A small CTC audio transcriber, trained from scratch: activation gelu.
Rows from block 3 of a small CTC audio transcriber, named by matrix and row number. Rows with one number belong to one neuron. Each number is 200 + 40 x the weight over its row's rms, rounded and kept within 0 to 999. All counts start at 0.
Before each neuron's rows are labels from the 100 clips, of 14976, where the neuron reaches its highest value: "responds to" is what is common among them; "peak on" is the class under the peak. Only what is clearly more common there than usual is listed. The data: melodies that start on their tonic, played by one synthesised instrument.
# fc1: MLP up (model.blocks.3.mlp.fc1.weight, 768x192), inputs 0-95
# fc2: MLP down (model.blocks.3.mlp.fc2.weight, 192x768, transposed), outputs 0-95

responds to: tonic: A#; tonic: B
peak on: no note
fc1.353,223,238,222,204,106,159,222,177,148,188,201,245,228,217,171,228,313,187,192,220,250,284,204,204,187,240,157,212,126,192,250,218,260,237,169,217,216,179,245,209,207,126,159,217,171,288,215,176,261,186,224,178,174,238,191,228,243,247,101,199,237,172,169,202,239,142,218,136,180,186,233,263,177,257,210,182,239,225,253,146,215,167,152,166,179,232,110,154,236,244,168,139,206,185,185,229
fc2.353,189,180,183,200,188,194,180,247,234,201,202,153,181,153,295,93,288,232,204,174,187,116,172,255,163,209,205,200,227,200,270,191,55,155,182,164,312,206,191,194,206,270,191,238,198,241,207,229,250,193,202,217,181,157,110,211,180,189,161,180,227,117,175,156,210,158,159,268,134,183,169,175,130,201,259,182,131,235,260,182,227,233,222,196,253,209,218,255,169,206,149,195,219,236,166,247

responds to: the note G; trumpet-like
peak on: no note
fc1.580,251,157,153,160,189,212,228,144,230,175,238,236,161,143,221,181,165,233,231,192,145,197,233,149,221,114,189,271,178,191,188,198,186,152,165,203,258,183,242,161,239,177,138,245,242,170,238,274,157,202,206,242,273,171,196,165,193,155,185,162,150,215,198,194,207,175,158,196,201,149,178,193,186,144,266,204,194,206,222,166,221,193,203,233,176,151,230,209,178,166,146,201,209,132,264,182
fc2.580,184,131,130,227,180,217,189,224,144,129,190,194,176,162,202,178,158,219,219,217,230,258,262,148,235,173,223,170,222,195,245,208,169,205,174,190,197,234,210,244,147,216,237,138,181,216,201,203,205,139,225,222,215,224,202,229,184,189,121,176,290,167,167,165,182,179,220,223,182,200,199,274,213,214,151,218,191,256,213,236,131,249,149,241,241,120,190,206,196,191,244,211,134,153,264,222

responds to: the note G
peak on: G2
fc1.21,171,206,241,227,216,238,168,122,186,84,250,212,124,112,210,203,196,262,251,248,226,173,209,189,213,204,191,212,247,177,201,121,210,263,319,222,177,211,236,285,186,170,162,148,189,222,170,161,172,108,212,215,266,228,169,158,207,153,225,224,269,221,245,202,210,215,236,217,225,158,167,272,213,187,199,210,204,175,186,248,218,268,221,243,244,192,264,170,162,202,264,255,216,111,191,225
fc2.21,199,204,220,245,207,177,222,251,265,329,248,221,234,183,230,200,185,164,156,234,225,211,251,185,175,241,184,180,262,232,148,193,204,139,151,193,151,135,220,176,215,127,218,233,157,251,195,236,260,90,178,159,205,229,212,226,176,216,214,226,181,213,140,247,157,202,251,199,172,211,257,217,180,171,227,154,113,227,297,238,220,217,186,150,261,195,170,211,192,145,158,270,228,235,222,156

responds to: tonic: A#; tonic: B
peak on: no note
fc1.427,172,262,163,177,203,228,217,244,189,200,283,233,237,272,200,174,168,197,256,210,189,152,196,202,237,185,257,223,220,239,287,172,202,234,199,167,190,290,213,200,236,146,206,218,201,214,184,115,207,244,168,224,217,225,147,153,186,246,167,244,194,200,209,158,205,224,280,214,200,208,202,313,151,242,203,189,213,155,155,205,230,178,251,245,249,173,160,215,220,195,201,216,175,212,175,164
fc2.427,146,179,229,212,170,190,225,196,199,209,154,152,193,257,283,254,227,178,142,187,120,199,161,187,194,183,177,233,223,206,205,135,239,170,216,216,219,196,249,220,172,227,176,248,229,241,203,260,144,288,249,171,189,253,135,318,217,190,205,214,301,226,241,155,215,178,162,170,134,233,170,220,245,223,218,274,257,236,208,232,190,228,220,247,229,212,176,266,209,219,175,198,202,126,206,218

responds to: the note G; white noise; tonic: G
peak on: no note
fc1.646,237,197,214,182,204,289,292,171,233,178,217,158,168,204,134,189,202,209,173,217,170,168,266,218,202,168,173,261,233,183,242,220,151,174,196,163,171,258,245,162,192,251,282,257,209,199,155,180,190,138,145,159,195,193,231,232,288,201,259,133,178,183,158,124,248,220,197,141,218,190,159,167,195,181,240,180,193,308,220,177,273,237,289,214,225,179,230,180,274,168,131,240,184,193,179,182
fc2.646,126,251,166,251,222,156,204,217,234,217,223,178,190,100,155,204,197,174,195,169,168,214,222,236,216,143,221,166,202,191,103,244,227,208,180,199,200,244,204,175,237,183,259,221,284,220,189,255,264,133,251,195,185,280,220,190,264,229,250,185,235,162,204,173,173,173,216,219,198,242,211,263,211,122,206,229,218,250,220,172,262,193,187,266,258,257,187,178,217,175,116,208,165,220,252,172

responds to: the note G; the note E; the note D; tonic: G
peak on: G3
fc1.540,198,239,211,257,198,177,195,176,159,188,169,243,207,204,189,155,233,240,179,211,223,176,101,178,275,227,225,205,118,263,194,224,232,227,135,202,236,144,119,223,195,256,218,210,237,201,195,261,195,134,258,203,189,164,186,181,209,220,102,249,225,168,268,251,195,176,243,218,222,189,138,178,204,194,210,196,188,178,186,177,224,193,155,187,220,212,192,172,194,186,243,170,259,215,239,189
fc2.540,218,171,233,277,243,214,196,216,254,216,158,282,196,240,258,252,213,154,229,179,126,215,169,238,314,112,155,228,144,135,169,240,211,203,151,236,173,178,188,181,185,200,155,218,205,221,116,119,212,188,164,212,150,208,378,153,136,193,209,251,210,215,184,259,163,185,211,220,156,231,185,185,297,203,223,207,228,237,166,191,196,279,258,276,205,119,176,212,236,191,178,186,196,161,203,154